config.toml
encoder_arch = "transformer"
model = "contrastive audio-text model"
dataset = "telephone keypad tones over noise or synthetic speech"
train_examples = 39062
gain_aug_db = 10
n_mels = 40
hop_length = 160
input = "log_mel"
spec_augment = true
win_length = 512
tokenizer = "char"
vocab_size = 21
loss = "softmax"
embed_dim = 384
encoder_norm = "layernorm"
encoder_norm_position = "pre"
encoder_activation = "swiglu"
encoder_mlp_ratio = 4
encoder_head_dim = 32
encoder_fused_qkv = false
encoder_bias = "none"
encoder_qk_norm = false
encoder_parallel_block = true
encoder_inner_norm = false
encoder_subsampling = 2
encoder_layers = 14
encoder_width = 160
encoder_positions = "sincos"
encoder_pooling = "mean"
text_encoder_causal = true
text_encoder_width = 128
text_encoder_layers = 7
text_encoder_norm = "layernorm"
text_encoder_norm_position = "pre"
text_encoder_activation = "squared_relu"
text_encoder_mlp_ratio = 4
text_encoder_head_dim = 64
text_encoder_fused_qkv = false
text_encoder_bias = "none"
text_encoder_qk_norm = false
text_encoder_parallel_block = true
text_encoder_inner_norm = false
text_encoder_drop_path = 0.1
text_encoder_positions = "learned"
init = "trunc_normal_002"
residual_init = "zero_last"
optimizer = "cautious_adamw"
lr = 0.0012
beta1 = 0.85
beta2 = 0.95
eps = 1e-08
grad_clip = 1.0
ema_decay = 0.999
steps = 11800
batch_size = 256
epochs = 77.3
lr_schedule = "cosine"
final_lr_fraction = 0.01
warmup_steps = 350
weight_decay = 0.4
Rows from block 8 of the audio encoder of a small contrastive audio-text model, named by matrix and row number. Rows with one number belong to one neuron. Each number is 128 + 24 x the weight over its row's rms, rounded and kept within 0 to 255. All counts start at 0. Numbers have three digits each. After the name is the row's rms in percent of the matrix's.
After each neuron's rows are labels from the 100 clips, of 14848, where the neuron reaches its largest size: "peak on" is the class under the peak. Only what is clearly more common there than usual is listed. The data: telephone keypad tones over noise or synthetic speech. In brackets: how many of the 100, against the usual share in percent.
# gate: MLP gate (encoder.blocks.8.mlp.gate.weight, 640x160), inputs 0-159
# fc1: MLP up (encoder.blocks.8.mlp.fc1.weight, 640x160), inputs 0-159
# fc2: MLP down (encoder.blocks.8.mlp.fc2.weight, 160x640, transposed), outputs 0-159

gate.488 221:152144116125099123098134155114107142106091115139123109114153144163155169186150157131131109132133120106103080093106091071094112089105134118119128111130141123144127134103122117150116139127124131112157132179130124128087132110120123141148140134119124108140106126134146139140110143139121117107111099126101093109145110154198219159157202177174173153155130173177126148126172152118119103138112132113133126122124136132125095139123132119105098135119147125111119118134079141098117104131127134
fc1.488 224:122117088152142133099130160132090111109151145143111097129163115107111131142140132144121129159147138136111141119112086139125174132094170131134109131174125118134205148147179177087116182129132143085095116161145118118134149144158128138138112163106106117141164164120131114117143134125158144128106122108155108109157133107107106092098098120118140071107089118082158114104105141100137124140086088102151130091133123143139090142130133145145091158140161108098111113150166116108091135163128109
fc2.488 230:112128120148147154117092115114095117134117148098132176113133089113151158173159152157147151145133123101118112099154114090122108063112129109104103122128083096109133131151117117120130121105095105116106132092159128141142148132111102141154128071168132134141121121145162150109128111124088126137112145195146062103082085120095165198142174152172141123165133118159145137149154140154126123143133094153132135144162104086101129133130128104104145109114122117154134139137141121137141115122102120
peak on: key "2" (48 vs 1.7)

gate.26 053:145133124111097103112151104165130142144130105119111076096123099102174123111145150124164191163132177134127128126159129147119139116129175123136126115092126163099113137151150133120118113132164059117097103115095127111121138199112136147112106136143112111095136116122155180126107146199142143113159186120111104116128140122148158109113100154136161100131150144141117170171120112125150110130131103142141124133141095136135119067117119159122146121118124118145157140104104165132151158108136160
fc1.26 059:107128173130139075112150124101099136145124095148151165123135131187121137132137086190153124137159080118122162118092124098106150102112118102177117077148122081124115185145129081161122088098147095134107159116117144193099137119118102127145127134118150144098113088134141148080142133117112108134123129143114110123120127126140129108116113121109084101126107118101129142121125126128098164151131133118115156139136160159108114171155142136112134130156144117113187140125102115125163076151120141
fc2.26 045:143126119120143143120148193104120151100124152118118102154116125133125116112126129136145147143079113098097109164135105112119123139110154138145161106128142096144111175157106062156138132178141094179123127139118082143141091123141145137128167130077134170112142140150135129157189129090134127150102095096074144167130096125126074140117136147147110127140178147123140130146081126167124114130116137129132112151107135143125100095101109122125099117103142098125150124149148087126082136136112081
peak on: key "2" (66 vs 1.7)

gate.35 211:107108166124162170095124147106130103129108084111125111100076143162152187134126120099112133111119113130109152124142135122117124168112141154179159114118151116126109126136146114126166116151154117137153155112109102131131096124138109095141124088101170134160104105121124151119141093165096129155127145140194140109091170124111124149130149143156098163105111126113114139169076156133106150096115100132158154152125130047126094124112104127118162118117135150156138129108156117104133097139087155
fc1.35 211:130120141123170146097144139122134064151128126112130101093104097136148165123135146118127154137131130126127150175142159119156139135109139109148107104122133094112133132129170123086174116133158101152149125111127119130105086134130113110132073058096161101154112111126129146112118107135126132143146144100223140102109167094093121155112152146175127144093127134106119131174096175135111169131117134135192138141118146091127131147083115119133161125113132140150114122125160120135118131147106155
fc2.35 212:142145131115110113145139118108129172144127097118115147128120172147130094123145122120122097115110124133118089092131093122133119126107124109106127126115127178131133112141119136156090136135109143116107149145131128110178163097114104141136168174175117101102118155121134111134148149125115124157096102157051121123147088145164139100128145120108143112184122148150125131063138103164205111142119096125107140128162113178144123090166157126108111140162097129133134157149072159105154126136156124
peak on: key "2" (25 vs 1.7)

gate.248 287:084129198095107111155189142123158140125123129098140117116085124125140153138147140138123151122171141105131127113129117147129111162132141152148104135125153161117146098142134125166123072138143145139137111137089143141157138127153133130129065119152145177135139161151142127158129106091148140127137138123119121150141142098102147091117114135119145151143102102180143108141099097138132141071155139132141152060113133156142109114104130102125090115113127178115132154113105104087146109161055109
fc1.248 232:174109099174139106140091096144086114087149126138119139148164123091137090108103137124162120153111116147171126175106155137164154099148149123122165135137101138106117129133111163090145159140126118131123116125154099127114147097111109143131169103123136115111093100146144171115109141126134151093129134100115126116121104110096102133150121131106102118122152128098091139120185180128131105151135178125139104192117139162144166157173145140144125137132133090122129109136150130198092141100142102
fc2.248 252:114135169075120124157177138130160127133102118149137115108074136147123140137144143158118143112160148125133145088140113150133096168126132132150080132122143147144143115137125098147114096123119145145146150106117139150143152132149138113119068145150147136141158147139124122173147126115118108141140121097110136132136129084098138063114099127131135157135096134163157085145096063164133168101157113123152153064134136153136115107105121110135105112121131172119131182124115140086155123149057112
peak on: key "6" (33 vs 1.7)

gate.438 058:141136127142109119162143127137113118092097123120133075112136136124119129131124136104126151139119110124132133113126147124146160136129187096149114146137158104157117120181151120147115102202117093158095126126219136133123131071144076122152147110114109117124139132148094140070108110142128127089155169114134150120161151111151158173135115150126123118125163120139167151111162119175131154156149124163155134162149195151164123123086131114109122147131128145147144136121116146133144151141120156
fc1.438 059:148121110133126144160146120136140105097148130140161152187138119128116147129120121120133146128113152104123132118104101151139031136105140109110103110125105143133129128154150126145128146194168093107136094151086139159149168115142074144087138129091152106122140117087176166139113111104158103128107124085122165145138105102113125114138119116110144147100156138129068135159131132177138085105133122127134129139113072113112148144092118120127123102091129166111140158148112102137087111133121115
fc2.438 053:204140135187122098129137123132128109096111121101090120158085104160135141133153139081124135107097101118119078133120091108086115113157114110143141136070147110110122140129164131172149169132119160121140113135150121125111140127148122130122109109115148156148151163148191136157148107126102129138153108137116140121135144127142153164137115134125125141112153156116125122113111118134135111110139100176142150084119164128088144125101128174115117146110124099116111086136139087155108033137125134
peak on: key "2" (45 vs 1.7); key "8" (26 vs 1.7)

gate.496 226:123137123094119081117130098127133118141149162165170125125133179165139143103114126106122117120111167140123102106108113091116114145149124095131120145099152102143081177124124092104122094086138156124179143110124124121146087140111106113159130142108158143132140115083099132111096151156107123077114139124094148164144160186205153093152141087134146116140166156116104169138143124134126120156126152136149116139115162111097142124122122122112135088140132135102135105166156128139174128102143104
fc1.496 205:153129160143137166149128158133124159115129109086110140123134128130136118121110076115120126072148098123137140144175135171148163116087107164136127124122122169084160093164123147155124154168133108132114108155127160137103153114147130138071118107124117136119103122166156144181155106098161115162143144140170096123144148109078118148089101150105107115117086086145129080123106120141135122103118111137097132106137103139161106121126103122137109162117089114175148164094100150104099117147118140
fc2.496 206:152139096169123121147140148148094103108116169130124120120143053089137126170128168171129152151126125162116146132112116131101181098124121101139133137137120105112143132128154193117134127085125108105114115120176147128127111194148139134118118130097130119174142129128163137102162160136160130136114154154153089086080085079102124150120128127112127106117141115117129122102159149121123143167135165100130093115148112146129134164132142098122126127111138086078103099151138111132086110115128095
peak on: key "A" (65 vs 1.7)

gate.292 183:134161105155100125145108124131099143122162141128121110157148133129141140156128157140131114159120104094113122129120091119117120078153155129132167136169125128113132108103151153126132161145096156102113134178145119141105116133123117173167170115094139118177124115118124135142122141134109172144116105105114090093109112125137128177187135143133127133141141122128161132119143152081078124112130118060129082152140091116090146174158151099119099137115172108114100094140097076155109092104105106
fc1.292 173:139143116128058117130107115121079140126103132147103134143121131119153138153112169136094107149102092102076093132126086092072092118128147138136140115141114150094105099104126131127118143132122117089096111160111122092092141134077131093130129150117100112134115071137119107137123112119132130127110082129121095085091075135166149180146176152142123169149137154158140129141157133150152145129120145148139086138119137150142132170136149118127132136173151122138119163119116157137133079097150152
fc2.292 189:141104205128147103133093143112131109103122133102143131115115151116141146114142156110167114140128172129130160127118129175112118110107139059101126135149095068148142142140127160121139119115134126186175122088130132156111123082128107146108142072117115131093124127127128136143100140105120144118176136125186105119127157117121155104109136174133171123092115109130148181119074136116094116143114132077107150104131148118100115118148119138123111093152122126139113114135123163126139157131094079
peak on: key "A" (40 vs 1.7)

gate.219 057:150092065130139139115151147146149150161147090125155139100109089188132117167167134147143140142149120137151130128168145148141118135129145117151148130129109126168080139149139089139100123109102110162130142146160095128110168121162173086123127119138123128133153095087076107115117124111146148120138143149137092117116139167157125130143111122093120125132137141145146162105120105135144163148145140155131166179157161145138136157149138165110147131151138092133128144178142160108144172161149193
fc1.219 060:066134101137132166155145139125132127118103157131138132137147106126150138133117115156106118133151143085119125146128075137117061126098135070115115102146143103140161144085085116109138118161133136092133143119112172168175176155156165152112120106115127125148126159184168142121150126125180084155124097113112138145121148125131128137108147152134136141152076117096128096150126181133130111108122129142137121163135133153142103091086136088133145123104138111117106125131066125109115098104131140
fc2.219 058:095178082139140154106069142136119113104096091097144111145119100114118160124148135099142144112149136095115122122135160125120156098137071124112132132125105111151114137104092164160097115133141164162109155149141103152105120082105163142101097111123139134137128121101129104135160147143125133136108108142130120100147132098109152128131142183145164134096140097150102136115129088105100123133131199136101151150154197120122093144136105116107128088108125114112169106124116122085132124106134069
peak on: key "*" (63 vs 1.7)

gate.303 169:131128136121109124114130107109138109114137161126132129131126160178156142135115147100072104164118118130050113117127097085063106112118184119141128130145146110131104122143144162124143080104131157100181132114119111141133105130127125128174117089091136093142107091102111122123103122153093165102102103119136172107127153151136160165151171132150123161130131151158106169166102161151108170117127119134152119144102135094092136125135183116109131138127158147140108120119137128138135082110118124
fc1.303 199:135084130131167146115152155146165114142129114137098099080082062095125131129155118163138184116144132135166168129150144148150096156130131134147147135111114137128160153134156134125122135151150095115125132076081117141173153130129143095101106119147149152108131153141142142122147096100153122167141162117153116144112117063052088098098102127127118136106082106105105101173089129134138104108133127144141161134120125138142118106131112149156147128108106117124157125123165140127118110161109116
fc2.303 195:124146124147058113156134148148110192123135157126098124129133113154124101157101140139114119136108119121116111097103092136108161097128122142138126140134126150124142094151109156153107153106119144096125118198149123118135143154135140147144122192138113123154145131132161128087161164132180143130109126130078101121118088150172140159161111091102118130153155111141130121068151119116162120133128127124102120100140100162126120149152158121076085119157130126090099142101072099120139115123159132
peak on: key "A" (65 vs 1.7)

gate.5 254:115141121150153137093125110137106133109156178156136097117172167151125117126115126132158093142127143128154100089124094111150152092095163128132107121143157132096123101141130136111089152116077163066150135175133102145087128172115091142178096115127173143190133102120130169091102126162112119120082193135171154109136147146131137146135136099103109104122124132134132122125152118126101159130097120097137125108138120114143111182161145101107129133129175137135111130120121111115120144125137142
fc1.5 224:118093103134139136138140107132119127085135131109153146121129112103111119115121098098107153144153125197120169207140177168125155144126153167094116172133140125133156157163132143113175112100128112153128127116150162144138135129139133168122129103135094119113157142144124102121129151116136189095179116126116112137166132107086108102109078094100120070109128101101125117123132176106135119143136133145141121116111138138094148112099137168142109149120117114128155100131168135157115151154127076
fc2.5 248:153149159143098134099113136128116148130156176193121111089127126151127109115120132141118125137124132138133104079114093119138129124129164138146135103140155118108154115136129135135064137116134161055104134150132083137106146152112131098144121169146184141176110147132141164102150099143154082122064169111134144125133125144170102119123120087094101112118145159120133114168163097105138155141110107123114124124089101129134110137151148117104164124161192158131134140090136123134131110131140118
peak on: key "2" (59 vs 1.7)

gate.386 057:213084089142118161094156122143126125112129162095115139113157108126158131155123121167126152143145119135135131141077135140136100166114118088161152118151129142111173104129162139140155144078114160123162101160127131093084132135175124097105165140146135082169110102161139154100130131172130123152126137148144118112122133117140133140123109128120127110112124127134104149098133151154158110129103124162136159156103080171164120128131123127117147157150134101114066159146126143113101146147160158
fc1.386 068:134135127145150108153130130134150136099162139158130145114122107133098125105151119149139136129148148063101123113109153123148109142124128091134153138106091097095107147164116131094120144111071078107163185079141110132141165135111132091119143136079126102124147110153115129087131186147130128127134133146170170116125118131115122119123130129094145135132115125090126153103159143138114175107084133141095140162103134115090117154116146114122129144125122085123086130158133161111139184121130210
fc2.386 062:130090138147098075132125127145121149108141144161089127123135122110105089122121134134156110159181118147137113163092136133142137143110170177081128121156113134122129128157125114134173158135101177126116145094096160151082113133170120148132158104078140151136150107118128167080089148128122137105153114061164114120140114124123122115098085135141094108119127118084170113141106162099136159147150085123165125143134139112137137128106162138156096156125123138145113118110147130127129129142113195
peak on: key "6" (27 vs 1.7); key "0" (25 vs 1.7)

gate.339 055:045176094126121133147175128154147120162166117132152169120117101147094095120126129144133134126138091112118110134133147103132146104161151140159099159142145088110137124188095119115107108151131112134101126114179121120183095106170127101181114148110149119131133148100058133137120135138135145145133125149112132121162133125137135154133131126111138130135170160133117126123200115145152112165145109149123151165093154108140147111143153167093095152135126150149147129130103130117147137145162140
fc1.339 060:127151164124113142083112132110130140094124121112093113154127123120140116136095135149110129106138143096143123160172130115140182129116130155125116108134155101076145165118148082093120116131110080104113082150109130157129146123147162152116131182132140131142137070139129120178164147072091153127109125163123120146106111132135103144105143126162120137142138138172085141119118112118118139159171164137111092129101160128172108102042113123126128148108110139110157112117144099105117130110140164
fc2.339 051:172120131134115142111181129104105115136205127122180137136088152112143117128134104114143141123121148077123148131136132130094119144115119112153130132149162160136138130139118122112113166095124110122137103116162150123078147098143125103083128098138154127141153155088145126180124108124108127167147128094133163126143147139118096130135127151132135098161121112129108140152099132114126105151118143159194152156079112167122146176092110161157131148140118137128090101136165124166092097145104070
peak on: key "0" (39 vs 1.7); key "*" (25 vs 1.7)

gate.199 051:137169113117124123111133153143135142130169107135144160121135100106157113136135149154105164150103130094139095137097121135143110134144149144142165174097130128146114117104094095183129116110114192130187198161158125103115155131165106096123129139135153154134152158093137126117169125065134152114127139171097093172103127141128135130123128149121150107152120098105153133150123138128129123180135128135146126124115131164162107163147120121118131099181134121140123151128152124110173119163177092
fc1.199 051:186145085106081151138121112134162137136138136125121125070101128159150155129154148126121117136150118150100109116109082113113122124161123128075148140135115106145126104134131152106103138117152109101159097119151136096067169117139112132129132093139161135134112135125116166122083131111136128131147141129160079095108154146144120143116100140145149141125109140096136113143222149133163133144164114124187156150141125124167127180095103116117153117156126150141094139146152178133117140123106138
fc2.199 048:140135146119148129170162157142140105117078119100129074138147135126141133114158146163153146115134093122137134147143105141137113125116125157081125145059111183100121143115160140133133116137151066119083144092133085153117139121157152085121136116131160110092143122137127116115132144144120068134081110135151146122153121069118155099112158132138162143161136138141150127116078117128094139169143144128103152115105126093155121079120145134084128147124139128159147109121148192120131151110118115
peak on: key "6" (26 vs 1.7)

gate.602 199:157147111116115124106129142123117130111097094138128121111135125145145173186152156137137122133136099105097088096113089071094106097085134106107110132120129113143113140094120100149119141129125130125175139188131141134090134107133108145151116109119121114148123123135183131153122132124114125128133101127111088101131087130189183142143202177181170163158130170168134135121166136137131106113116133124136120101144114117137092151106117106112123141115145108125129142141083150085115087132136126
fc1.602 215:143127170128108126162105091135167147141105105117143159134096131124130116114117131137131129104106123114149116123148147120127095123163097126142160127086116147128066100112079099170117101142135111145149133099116131136113113101096133103104155095153156146124071092125152164138135104121115101144123150144127142146076112132122120163152157140140115195147162134162097136145147104168146118113174160169093126183130104121131176130155116101126172101117111133159151155102095154147135113089131141
fc2.602 224:155136127126127138139173144140150111108125106132119078132116162150107103080095118109109131106125146175139148158125152165131159188143113127170156129131161167115106123118145146121132140142159130139157126147093137104116084136146138115116114167071135136135138119106090109144124152155158118118134117088110189141155175114132083064094086105073123126095116122083116122100102114113142170128138176121140120111098169153165130139119128148126117132129137110094129132149137142126096143128150137
peak on: key "2" (29 vs 1.7)

gate.76 235:139158128154119139135109154101118105153138167109113102131105130137131140121117160132122128141122162136124122077159063136134156136112143121171127118154115122083126089147163130114093147140121128062121117159144091123120096125151100109182125116100157148192096139163127137152151120146118107141075157101170150109119137118113107144114123129113100134107137105084142167145114123133121156112116099129173148130120151107090139180175148129132133138140181116158109129161160084114123130143117168
fc1.76 230:140093124103137093112132082131140153075149124136161144118144135102120116140124124102118130157144089164108140199116151125110107138097168162100117209123114120160117163135104156121153081104106134147149098117110130168138167119130157181139113107139079122094138098075146104132111111110116193111163093134130146120153103119103135100130120117125117101147108147168109131111122155123119119124136162141111111110152156142119131108112164128147111153106125108132159127124116158132114118112162088
fc2.76 267:127171154113111127156120132130117133147118152096107095116089098129121120101134161147137148115131182123138121097157113127149141134138115106136114075153124102098112107131155106136080165171145123110120147170123104110120081124124093103152124127085172161179122140154102152161157127150138081116072148066126105129115135122131083144129104124120127147110158095118155153149138093117135152136125100130167149129120144119065134159139134138136141125159168141156094097130144087132155159132138155
peak on: key "A" (40 vs 1.7); key "1" (38 vs 1.7)

gate.594 176:125181142133140179108131131143117114162126136157122120113105117117111116120095176099076093166108151148044166109132086127072126134127167144137142113166125112105136122094175142109132132144120145108125138139135103167113144169126144131180121132128107152191166159161120119152134127150107145146117108149169166120131130125132116122141110121115100122105078123123140144154117105124110172118099096125130107128126113091091122163138147113108125121117173157128127153127131118133133093122101177
fc1.594 191:167118113159143098147122117176107151131166153175158122139150155091107116113104135134147129138113120115154097098111095093162145106157144167180158151129125179124128140141128183138110149123116162094123104133142118107103149138109150131146147171117139150115142077098111157118109148126175125151114171120161161100111109117125117117153129118114124113137098148109118154106102130109122122119146106116118083155112106121134165141145129086117076100096141089093123084157118155147100141072141150
fc2.594 209:166141174148118165096127147113099090084138108106124132141114141143124162099145166093129091130148176153112132127118140148102142126144137102133137100172109068111119094118145136142133139130148131149125095118101108116103106091105101112101141123151127122106123162138085129110108087094124152122139119136179163116131148172136114152134127149126149131083158116150152165105093110088095182146114125096133124133068145094142135142117137134095142120164147169154138142090163136153138136143123079
peak on: key "A" (67 vs 1.7)

gate.86 056:076121141101141165105142131134128136098147124105123100171158158162132146162080160136152116156132125155125077155096119134126180120150149148151111110116152120147119107113062176098092105128138138150142112153154142132109095131168149130090128115102111134156118134077123138119113126081135144114166134119167103122153129130131158137131126100133146123134167150124072116106073123159127084115175129164100130116094146139136123143133141125124144134129169170147141135101113156073150111143138112
fc1.86 057:113152123184106127145098135109141161173110111134153155133153136171127099118112077148144149154128057069171118118104128135196109098131144138123094140125116089155103139117091122140124129198138120136107135115150096160130151147133123144140093141152122102110140140188124106075121127160110124153097140120150147125115147142144132105143108149136140146114149112135116165101166113116120098079115116125100143110117167103118116153154109096131116111152104110110131157127094122126173145123123139
fc2.86 050:100143084133130091159130131121146143131148153109154143131107115146106122155110093149138143108149116098129097134099121091135156105145111132130141171113133123117052159155106100130089137111135122084129142119182123133087153139129111082113127118097117078146158125102114110097147142088130118120066103094171163134138129129103144170169114145123112113097193113137098131110179143123102134121126126158148095132113091113151138164125115123131133126149121180142097096129122115094150133164136116
peak on: key "*" (59 vs 1.7)

gate.424 055:096131133145098134114149128114116133160181135120147076119123114089139124175152142109124140150154112098129142146128146112102058138180155127151131168117146126155154152138132103143145105153109168168138124132153135152122119160174146124111130120085138144116167117079119135116106145112121108130154115134129167099131113080117129129127150129119133134142127128142165103136166141147140081067165111145149117176105180118158137128108100139113107130140099148127125163083103157110165110156111077
fc1.424 065:150064173102123110104157120130091145138137135170138171094124103120151101125145152126134127145105132162110102140136134115118101120189147151121099154121093128158097121113117106160132141050131152137121140137103107147110150168125112137114106146132122128135137123069085159089108103114117116085136125113126169140140137104114129082170103119137152131124119120177142129160205151124123150151156101116117134095107138147107160087149143163124133134138103152141145124112100149119145109139094129
fc2.424 052:181128186097143075161128112132089135115109104173136102153118176146162121125088108108137135109116115106116128114108101131129115131139088149141113088141143169107151143114106130145158133112121110133135145119149110121127123092147118120130141150160112107129108105112127117110134152113117143116099104158088157100111126157147141143134147130120102130140056134163112090120150154124093194127162123129181110120121094102161152098143167111115156131134115132133091124126127141107162189154123186
peak on: key "6" (34 vs 1.7)

gate.170 201:126177105141127080163141143142153158113137127098160117171125132136114121130133137144147162160162117089122105146122122133124105097166151090154127142149112137110123131106136155127138139062092148150090086143149116144116129104151147173140157132115124106136145149104107112131100153110109160122137095092135150097148125110132141133147131164133158134127136122113121164076110117094079135097172116079124141131122108135103163134124170119116122169098144149098082070171102075141113143142138154
fc1.170 211:122105118157171132151118130151130146121137127142150138141167149156120130140136129132157137130136139127145142121134151147149152110140139134121141151139125100140138183139127136135144133120089122149144140126160136186142104163136137188150143139127142124127159155140126141158118167177118154082128142112113106151171161137126128125164115138121145096108150114086112127130137163068076092151120173079113136130103164062074128095135123141097112126089118112096103068126111069121104155114107100
fc2.170 208:126118117118098110111156128123138115132149128111113137109115128151136134093131134128101117129128124122128087152147107096146136142112138135171135121091121160133106093143137118122101111122155126086105116122132128095111077140094125076104106129124115110121117098095120119095119103091146119141090135137120139106092102133134111135091164111132130152137156159137146129140126131164200173168130163223150120159113173163204138172109126113172150117141135145138144179132151149116120110143141161
peak on: key "6" (30 vs 1.7)

gate.307 284:095121201098106108153179138120161149132113109094138117132096135139130152122144130127113149113173155111116135113137119158118114163131125146151092139129146165128147110136131120169121079114146137141139108123096142143169131125157147140110071135162127157122150165134124100158126114103139135139138118127115138158147147113107137086111106132122153147143106093173142123133083075132125143078153124139124163050114125144125114093085125113129101123111117184118123150123107103082156124159077129
fc1.307 241:179126095173139113140081110141096123091140113137126137158150136104131092107080130103147126153112116154165130182123164138154147108150147126128161133144098140108108136138114156091151166141128111140123125124152103134113139084114119136122177101135116094107095095123136146121109142132120145104135123098126145115128114122109085133151111131104097114113151133097080158113186168131122117152140156121135096193122135138144173150168151145137128143139134089134140107138152131210107145088152126
fc2.307 270:114149190084118126158162136135157133130095122133123116110071125141117142138135149157122147120147146131121148077138111152129093157127133139145081133137137154134146107132130118169113087130116131143131147118112137161165167140139135117137067151161137149150150153145138113152156128126118126151136119111111131143135121080106148082123100120132135165132106119163152093146097056151127158093151105124136149060137125138129110099110127105115102111138129179117139177120104123077169128142070121
peak on: key "6" (63 vs 1.7)

gate.412 055:077169147137137091163085101166165116087104154135112151119124115125155097147155124151155115158149124132131088129137116136121112089135152096148143114102068108133103123151129200130139104103130101121122097116151111138099142139124124105126119091104137103127165160174136134120086122066142113127141176122191145095141152128129120128103117144132133126144105125174111079156144122173143139100143117152150138170147117155104138145129170121116126133142129112146098145138114169148165136136136142
fc1.412 054:143141183144101100094113135105154145133135159137127123164116149124113125097111085097103138139162140050142159132098119106133172119107121101143074111134105099156089141142107147118145102134124118144097144137122122161152123104128125104116158106180124111131162117137136084053121130139136146166158116086125123112107167173121148151129132119128128135108162134149104173108113128106128170109101100117131158140164113151143148134145137119141093128111136191112087099170119123135124131131112103
fc2.412 053:115166105141146142116131137105111132104117123152120058158127134104132132145127083128132076095168128169136129125108142109095144147127103099099134124158176109106118143123093172202154070131123147109146146133137152106090124134141130116094127133146128120145125125125154106175161115158139132094125149138120154124093084123177111119153137107121134108125131134157112083147138125121156127098115180105090096127113067153131131126102126152125115156119139146119145122128090129124089153127082082
peak on: key "*" (87 vs 1.7)

gate.403 050:151135116124121147149134120155164094180210144102136112143117126130105117149124151133131083117146116077131165142134125160141131123106102110129142153154123175160141121131158148134149138147143137143098115113089114146131179149157168130147148131112144099175147086117153094077099115135115106125140146093136109123131141139132120149095138138133165140107124110070117143167141127157101073129135134145113093135151051114160137120151122117119155124139122135171135159157126151144173146145139149
fc1.403 054:121117153067160107150135138140096086139143083113119163132179127132108118118156093153108128105105121179115139128126147120113177144139137161146119133089161129122157134115164170130125127127133117142065068130124123171136155111157108138101110095072155116150160138094163141101126114143115126133112107112133116127169127123118119129130127125152143162157164178162103113173162104148154094145135135106146097120141165128163148123146084126131137148106157119113136135104154120103156116115080131
fc2.403 044:153148138109129131091130084132128129175124144118113145101162095127136146140083160179137137146147138160135106142108122101103133112131118130109084141141102108110129149151100120112111136144133131152084119135128139113096068105151122133108085108127147127127121135135110150146142092146110110143119115140137160158135151179175140154139071086130146102142160102108107191139169126126169108094114168145137162109134102126181159116118150116130107136151116142148131118120132126176110092076158178
peak on: key "A" (36 vs 1.7)

gate.552 058:198161158123129094100148139150143120116132095120147124088100098123081115106164151104132155121078176178133119137098119139116149128152128122155136095142118160135128144126127153137141167097109131156103116105126145106117187164124142122132168139136112154118145153107101134148092129102131129156132123152097157138116118100136156126114107107092146092132119124141141108126139117100147170148166139154158148127168137178089096145116124118104141111129174118090137154069149163105170100124150121
fc1.552 059:110127156135153144102150148113145143134166159124179172153121103107108138079141157112147151161123149127123127122137171145129078128131136117130105098124095125144116136158105126137128120134113121179119125135155131108119172101139149115148139138136115133087127169161099072121122128091113123140130126135132176135128112129136145090138145126115138128110129121088159135118098120123135079173129109108116161096089122166075134136188141126125110107093138150115192108136113124137107173121098047
fc2.552 064:176103147120120136115143125139120183148137139072130096137135098080104126098159134141128127126112114107122133119119120139109160072126151098116133157155118155105096101150121139152121083082120062138091100083125135143180117119135091162145138119155099158086088131094084149146119109125159158142121126134141134153135133158164111135121124147118175116117122137087150134106097125135114139166150102116130130158134136154168152098115159106134142132114133118129188105138160113142120127140126187
peak on: key "6" (32 vs 1.7)

gate.233 164:133112134103151164085174162142177143167149148119099132038112116157126120140163127131149130127135138144144116091125122120134097148050146166118139141109140172128125113133132109159096093146115172093186139101089098141142150149140143137157097127129158151149154139132148159146116125148131122136104165152151123142162123107112155106125119118120130128135107113134136149163100111117093130110064133136108144093136105127140059129112137135105117134099142165124122142102127133110116113160123149
fc1.233 146:125092115095123071119143145155147143151098111105132149111126134146147117110144088172182134088141143149193094099113136139175135163149081109162146113092133137128136122131094155169084113101149125129109140122114122088171123138145113104093145130131182153070142135098135167078121137131138084139103175115143149126133131117138117102130123119133148127134131085107143126104127119112142121130128116127144156150145137161184124101148115125129142110156067137136128120145118167150149133133165102
fc2.233 188:170118131142132140100157142104133085103152092133132131133125159135140147102151148100143101148133164151133159136123137163113114115097148103158124127156104128118135117158140173135130142124123124151154081095066121162087143090128136118111119145131123112060123122092088117122084120118146164123148116110187166106136157148074123120121130163148149136089121121146125186072067126108114142138128140098131151105090160124150109136131138136125073124140119120113159150112121168128111124130126098
peak on: key "*" (85 vs 1.7)

gate.616 052:104094113182108091144125145148106102173173155142131145120098138053160137168128145110140111144140058128117102081132135148162139128132144143138168101119136108117125112152162191129133174100155142138143144156148141131114131131140088149131155122146149138140083128115103130180127130128145164119148103118139105109137119141118139136127137129145156103135077144144109122138105136177157146126113099136087112146125116153112129156067125121128122130116123115118130141141141120170126164176082158
fc1.616 053:110107135118135131133113143138113138113143149134099130126116107155063092136151145098116143134131171104148112078144151157169126128130133156107133163133137128144123110158112149137098117104131100129116121153170084161170076104117132135117145081094045134151092143145199114150121099164116133116145095101126106089149141131158106155121162157091101144140152136117156124148102116103116189101107120108170119143147104116092181124128158122146112113128110125125107134147133129124115137115126100
fc2.616 051:146094146139128135130128143152141128105137140145108146108118133148080099164116100136140089135129103145137116158094108106123105132108123125147112141148091100113146140187152143084144103138144141122139148122102147131129169107123113133126115149111139120103136136112111126185159122105125116115124105176120045108117098111125093119119125159103107102178110140124142103110104147124145094115111120124182135134090072149146114087151192124081106109129089135122120111121123145178097074154146152
peak on: key "A" (29 vs 1.7)